From a checkpoint of a small multi-label image tagger: depths [2, 2, 6, 2], batches of 128.
Rows from block 6 of a small multi-label image tagger, named by matrix and row number. Each number is 50 + 10 x the weight over its row's rms, rounded and kept within 0 to 99. All counts start at 0.
After each channel's rows are labels from the 100 images, of 14976, where the channel reaches its highest value: "top examples" is what is common among them. Only what is clearly more common there than usual is listed. The data: flat shapes of many kinds, plain or patterned, on busy backdrops.
# conv: 3x3 conv (model.blocks.6.conv.weight, 256x256x3x3, each kernel summed), inputs 128-255

conv.119:41 38 48 39 50 29 54 51 49 32 43 48 20 46 49 64 49 57 47 55 38 53 51 49 44 41 52 63 36 57 46 65 59 48 38 56 55 51 64 43 43 36 39 61 45 65 37 39 44 44 39 43 57 31 51 68 49 53 50 31 53 61 42 53 36 40 51 46 52 53 58 47 27 47 39 49 44 39 47 73 49 58 40 49 53 49 59 42 38 58 42 55 51 24 40 52 44 47 54 41 35 57 50 60 40 50 51 46 47 36 49 42 45 55 46 52 49 40 46 40 71 48 37 63 52 55 53 58
top examples: arrow; count: five; star; crescent

conv.255:51 52 44 47 60 54 47 41 32 44 59 35 51 52 37 49 54 42 46 61 42 33 40 55 51 48 59 53 57 57 25 43 66 59 53 53 34 67 46 44 35 42 47 48 55 45 54 29 38 58 43 45 45 51 42 56 46 55 41 33 49 35 54 40 36 38 50 44 55 42 43 53 31 59 57 30 49 51 50 52 42 44 30 55 53 33 32 60 45 51 57 50 43 28 41 46 55 48 51 47 46 54 54 40 28 52 50 37 56 50 38 41 48 59 44 42 55 48 67 50 54 29 42 41 40 44 52 26
top examples: arrow

conv.218:54 45 39 42 48 54 49 42 65 58 54 41 49 40 53 47 40 63 36 51 66 51 70 52 51 48 50 42 53 55 41 46 36 52 59 68 47 44 36 50 78 56 47 39 34 39 53 59 54 50 55 50 49 44 69 35 42 50 38 53 48 61 63 64 64 41 60 55 46 63 28 57 66 40 31 49 54 37 54 49 74 37 73 54 62 51 46 36 48 52 64 48 54 48 43 56 38 36 50 54 62 42 52 41 48 30 45 50 40 51 56 64 50 54 48 64 32 55 51 61 25 48 79 50 63 44 45 53
top examples: count: one

conv.95:59 64 42 44 48 72 62 49 50 62 67 41 49 47 40 49 45 57 23 56 46 46 29 61 47 42 64 47 44 27 53 41 30 52 27 61 53 48 48 50 46 46 44 52 51 46 63 45 31 58 47 78 45 39 48 51 39 53 41 33 47 43 57 66 40 42 46 43 56 54 51 47 40 54 63 56 43 26 49 61 41 54 46 43 40 42 55 48 52 47 48 62 45 47 40 57 62 42 43 53 34 43 53 56 51 31 51 56 31 59 38 52 60 43 52 39 58 24 46 53 56 53 42 55 34 52 61 53
top examples: ring

conv.148:50 62 59 44 37 71 49 63 56 66 50 58 49 61 44 64 53 33 59 41 47 38 58 59 55 48 60 70 25 62 61 55 42 56 54 55 61 44 44 41 43 44 54 43 62 52 31 55 39 33 41 55 60 53 43 51 25 37 45 66 46 51 37 43 52 34 33 64 56 40 40 40 61 47 30 48 48 46 39 48 45 55 54 54 65 53 52 50 56 55 50 50 61 52 34 35 38 56 54 39 44 52 53 63 50 48 63 57 41 37 56 52 43 46 55 44 48 56 36 47 50 61 39 48 39 51 30 49
top examples: orange shape; count: five

conv.96:47 47 45 42 54 43 56 44 44 44 45 45 58 50 36 48 52 46 24 39 42 49 41 54 28 62 53 51 55 31 41 41 66 53 23 23 50 32 59 61 38 61 48 39 58 50 57 35 54 49 44 41 57 49 32 52 45 51 47 70 52 57 53 45 46 65 42 57 59 56 51 44 50 47 55 23 50 41 47 48 41 37 54 50 47 34 33 46 48 35 61 57 52 49 35 38 63 64 57 55 47 45 61 57 56 60 48 58 59 43 46 29 35 56 50 41 56 35 54 65 65 65 53 30 50 43 48 40
top examples: crescent

conv.83:60 52 35 39 55 56 53 44 62 55 53 55 53 72 56 59 40 39 45 52 24 42 38 67 42 44 57 61 30 52 60 41 58 72 39 50 47 48 52 60 59 51 52 51 71 52 47 56 56 54 48 54 53 47 33 61 45 67 47 43 64 61 56 61 55 29 63 53 55 54 46 42 55 40 47 51 58 54 72 38 73 43 42 59 39 52 49 51 46 72 52 53 52 44 53 50 54 55 43 30 46 56 36 57 46 44 35 41 57 59 44 43 46 23 61 44 39 64 51 48 37 44 49 41 45 50 46 49
top examples: pink shape; count: five; ring

conv.221:48 53 49 52 55 38 39 32 44 49 53 50 05 47 54 63 29 38 51 54 45 41 43 53 52 53 61 52 38 49 44 49 51 51 38 60 39 57 61 47 46 47 43 47 44 48 44 52 51 42 48 43 26 54 33 57 52 52 34 42 48 45 51 49 31 40 57 46 50 57 45 45 43 04 49 54 54 46 49 51 54 47 52 50 54 50 49 45 50 55 49 48 53 50 35 47 44 48 55 41 48 60 62 43 57 46 40 52 55 43 49 42 43 52 58 50 56 49 48 46 75 48 34 58 50 44 49 51
top examples: ring

conv.43:61 49 43 37 47 44 53 33 42 42 50 51 50 46 68 57 41 38 52 38 37 56 51 55 47 44 52 49 44 46 54 48 46 57 44 51 39 74 64 55 40 40 40 44 53 32 39 43 45 46 53 35 41 54 43 58 47 47 49 48 44 39 52 54 38 44 45 35 48 51 58 46 27 43 48 42 52 55 49 32 52 50 60 48 49 48 51 57 52 58 37 58 56 28 46 58 60 56 55 35 52 62 63 48 42 46 47 44 55 35 52 28 58 55 41 31 56 47 50 56 58 46 39 40 47 34 66 21
top examples: count: one; gear; flower; largest shape: gear

conv.123:47 61 46 55 37 54 64 80 54 50 53 51 59 54 45 43 53 42 50 42 53 49 41 46 36 53 64 64 37 39 62 63 56 47 60 43 49 37 57 27 61 49 50 38 59 35 49 52 41 57 51 38 57 41 33 55 59 52 44 47 35 67 50 38 56 38 56 50 37 44 50 54 55 65 28 36 60 34 47 48 55 45 46 49 40 54 42 57 55 47 50 49 59 60 50 57 62 51 41 33 48 60 28 67 38 52 55 46 45 43 51 51 36 38 57 62 44 61 21 64 24 60 53 37 57 54 44 56
top examples: orange shape; blue shape; count: five; gear

conv.82:58 52 51 48 53 45 59 46 45 35 53 51 56 39 53 41 48 48 56 32 21 40 40 46 54 48 44 57 46 51 45 55 35 53 37 33 34 46 56 42 23 37 35 34 53 47 50 58 42 51 40 38 43 44 46 45 55 53 46 34 54 28 46 65 23 42 41 43 48 47 45 52 15 51 39 45 50 51 44 47 38 49 64 45 42 55 55 50 38 52 45 51 49 46 51 35 51 38 43 28 34 45 56 40 56 59 43 59 46 35 40 37 56 45 46 42 44 47 57 38 62 27 29 35 49 41 60 39
top examples: count: one

conv.127:55 31 38 36 55 43 57 50 32 54 68 43 26 57 40 48 60 52 51 48 36 46 45 39 66 04 38 32 69 51 53 56 49 61 34 47 49 54 54 72 39 41 43 56 51 47 45 43 41 54 56 54 47 49 41 52 46 62 62 39 44 50 71 45 47 57 46 17 43 60 57 61 32 24 43 55 42 43 62 52 55 46 42 43 34 55 50 47 30 57 40 44 52 42 48 46 46 56 56 42 42 61 75 68 43 49 51 42 62 47 63 39 41 54 64 48 48 44 52 52 54 35 41 48 38 35 35 52
top examples: crescent; brown shape

conv.162:52 48 22 63 59 40 48 72 36 38 49 46 50 50 60 48 36 38 40 49 60 51 51 21 50 53 53 43 49 37 54 47 38 61 51 39 44 41 46 47 39 62 45 56 41 33 64 34 43 17 61 60 53 32 38 41 61 57 68 42 52 53 47 45 47 30 37 39 52 50 44 35 51 62 56 55 54 48 25 48 49 39 44 49 64 54 50 40 44 48 51 43 51 45 51 45 45 57 50 55 52 54 45 55 54 53 63 43 50 50 45 43 22 35 58 34 47 52 47 66 42 52 37 40 59 52 62 50
top examples: pink shape; count: five; triangle; semicircle

conv.70:51 13 53 60 53 33 51 65 44 55 24 45 41 48 54 52 57 44 49 42 30 50 49 41 47 51 35 59 22 56 40 45 51 20 61 45 51 57 67 57 46 55 56 45 46 46 27 53 43 45 53 37 64 44 57 61 46 50 70 45 68 54 42 46 45 57 61 39 57 53 66 45 30 55 50 65 50 55 49 56 47 47 60 34 41 50 43 48 43 55 37 53 49 60 40 49 47 43 50 34 52 10 56 48 51 33 44 39 61 51 60 47 44 59 52 64 53 53 46 45 64 45 50 56 50 60 66 55
top examples: ring; blue shape; count: five

conv.35:49 50 49 48 54 48 41 35 55 28 39 10 48 61 36 52 47 70 35 32 55 52 52 56 38 54 52 55 53 34 49 55 62 59 46 62 57 58 46 45 50 48 40 41 58 53 45 43 49 46 41 63 53 30 47 54 41 53 34 37 46 49 48 47 50 62 42 49 61 36 43 57 45 50 59 54 49 53 52 61 50 43 58 57 52 39 52 46 40 36 39 54 49 37 40 51 54 60 65 55 31 51 58 58 58 44 62 46 57 59 40 60 48 55 43 36 50 54 42 51 46 48 69 60 47 40 54 52
top examples: crescent; black shape; count: five; ring

conv.64:33 57 48 41 48 46 52 37 57 51 55 37 55 58 56 50 37 47 16 30 53 66 24 52 41 50 57 45 52 65 57 53 22 54 22 49 36 35 61 58 48 36 54 54 52 44 44 45 30 44 32 73 48 35 47 48 42 60 39 39 50 57 42 61 50 59 56 37 49 57 47 45 39 54 50 44 48 48 55 49 63 58 59 45 44 46 45 41 45 51 30 53 52 31 36 56 55 60 64 58 53 54 46 48 45 52 57 43 45 41 50 57 48 56 45 36 59 50 46 59 55 48 50 46 43 56 49 61
top examples: ring; count: five

conv.204:50 42 55 45 44 50 55 59 48 50 38 48 44 45 41 43 50 57 50 57 56 48 50 61 61 36 30 46 44 56 49 44 62 54 64 56 59 58 38 48 55 58 50 54 57 49 60 55 43 19 45 58 31 58 49 44 58 46 56 39 71 52 42 58 57 40 40 29 53 51 42 63 41 49 39 64 62 45 39 47 53 42 57 59 62 39 45 42 48 45 49 39 46 34 58 49 34 37 41 41 41 55 39 46 61 54 61 42 37 44 36 46 56 30 38 44 45 53 57 50 54 44 42 45 58 52 43 60
top examples: pink shape; gear; ring; its colour: pink

conv.155:53 49 00 37 57 48 55 69 45 60 64 49 48 48 52 62 44 50 42 52 48 57 33 11 25 40 51 45 36 48 48 39 45 62 52 45 49 55 35 56 44 46 60 50 50 41 51 50 47 45 49 58 59 56 44 68 42 42 49 61 31 43 58 53 49 50 57 62 25 58 56 42 62 54 37 49 53 44 51 43 50 39 54 42 50 53 62 43 48 50 54 45 59 54 59 58 47 69 50 44 43 45 47 63 48 48 44 62 58 49 51 48 17 46 63 53 52 43 51 57 54 47 48 54 54 56 72 53
top examples: pink shape; count: five; drop; circle

conv.0:51 37 41 48 60 54 51 62 43 40 59 50 55 52 57 47 43 54 50 60 49 54 58 56 56 51 39 42 66 50 51 58 51 63 74 52 47 52 48 58 45 37 56 61 59 41 42 48 50 00 54 58 57 52 51 60 57 32 53 59 36 44 50 44 48 51 37 31 73 53 50 37 55 49 47 62 28 57 46 44 56 55 46 46 39 46 58 34 56 59 50 45 46 45 45 39 59 52 51 53 47 38 53 54 46 71 36 36 52 61 48 55 37 59 60 57 52 53 49 49 59 43 53 47 35 31 61 51
top examples: ring; largest shape: ring

conv.62:40 50 55 61 36 50 52 59 56 45 52 50 50 27 38 41 42 52 48 67 63 54 34 41 59 47 36 53 32 59 22 48 57 50 43 48 54 40 40 49 43 53 43 41 53 53 55 44 51 52 51 42 62 34 50 53 61 42 66 42 54 40 56 50 56 61 44 52 48 36 49 51 40 49 53 55 46 57 55 51 46 46 44 55 52 45 52 46 33 42 51 32 35 30 64 61 50 49 57 61 69 47 50 51 42 66 43 55 78 53 47 51 47 46 65 54 60 53 44 53 78 58 35 58 52 37 55 51
top examples: crescent; largest shape: crescent

conv.74:37 51 43 52 49 44 40 47 41 50 50 41 52 55 33 47 38 57 44 36 44 58 52 45 57 51 54 54 53 52 43 66 36 51 51 63 48 35 51 63 44 42 50 39 45 69 49 58 41 45 38 31 49 25 64 53 61 52 70 49 48 46 48 59 49 59 44 41 45 47 57 42 37 49 31 47 49 34 44 61 45 55 62 47 44 57 58 42 39 46 53 49 44 19 46 47 51 46 44 35 52 52 34 52 57 46 40 45 31 63 38 53 49 46 52 53 49 55 47 33 49 39 33 43 54 44 43 54
top examples: crescent; largest shape: crescent

conv.241:44 55 59 59 49 45 46 51 46 29 49 53 49 49 56 31 54 57 46 47 42 44 42 49 41 50 49 57 43 50 17 64 43 50 42 53 43 30 52 54 32 31 46 20 43 46 52 37 57 51 50 61 72 34 56 61 47 51 62 40 48 37 39 59 49 58 56 50 46 38 57 50 44 60 44 41 48 31 51 57 35 41 42 54 49 52 63 56 19 49 51 51 58 28 59 40 56 48 50 46 35 44 44 51 48 71 42 36 54 44 61 54 52 39 26 35 50 46 50 49 58 37 44 56 59 52 50 40
top examples: crescent; largest shape: crescent

conv.23:45 48 49 38 41 37 74 66 48 46 57 54 51 41 39 53 52 46 51 51 61 48 52 40 40 53 36 34 31 45 41 53 51 54 46 46 45 41 53 51 26 38 49 49 67 46 53 43 36 54 58 56 40 66 48 62 45 46 70 48 41 40 25 40 56 37 30 34 47 48 50 60 33 48 55 56 47 50 51 37 50 55 31 44 60 59 60 47 49 56 42 52 49 42 62 45 55 66 43 57 45 41 30 26 46 72 57 49 44 39 53 36 25 35 53 42 50 46 47 56 64 51 44 28 51 50 37 54
top examples: crescent; largest shape: crescent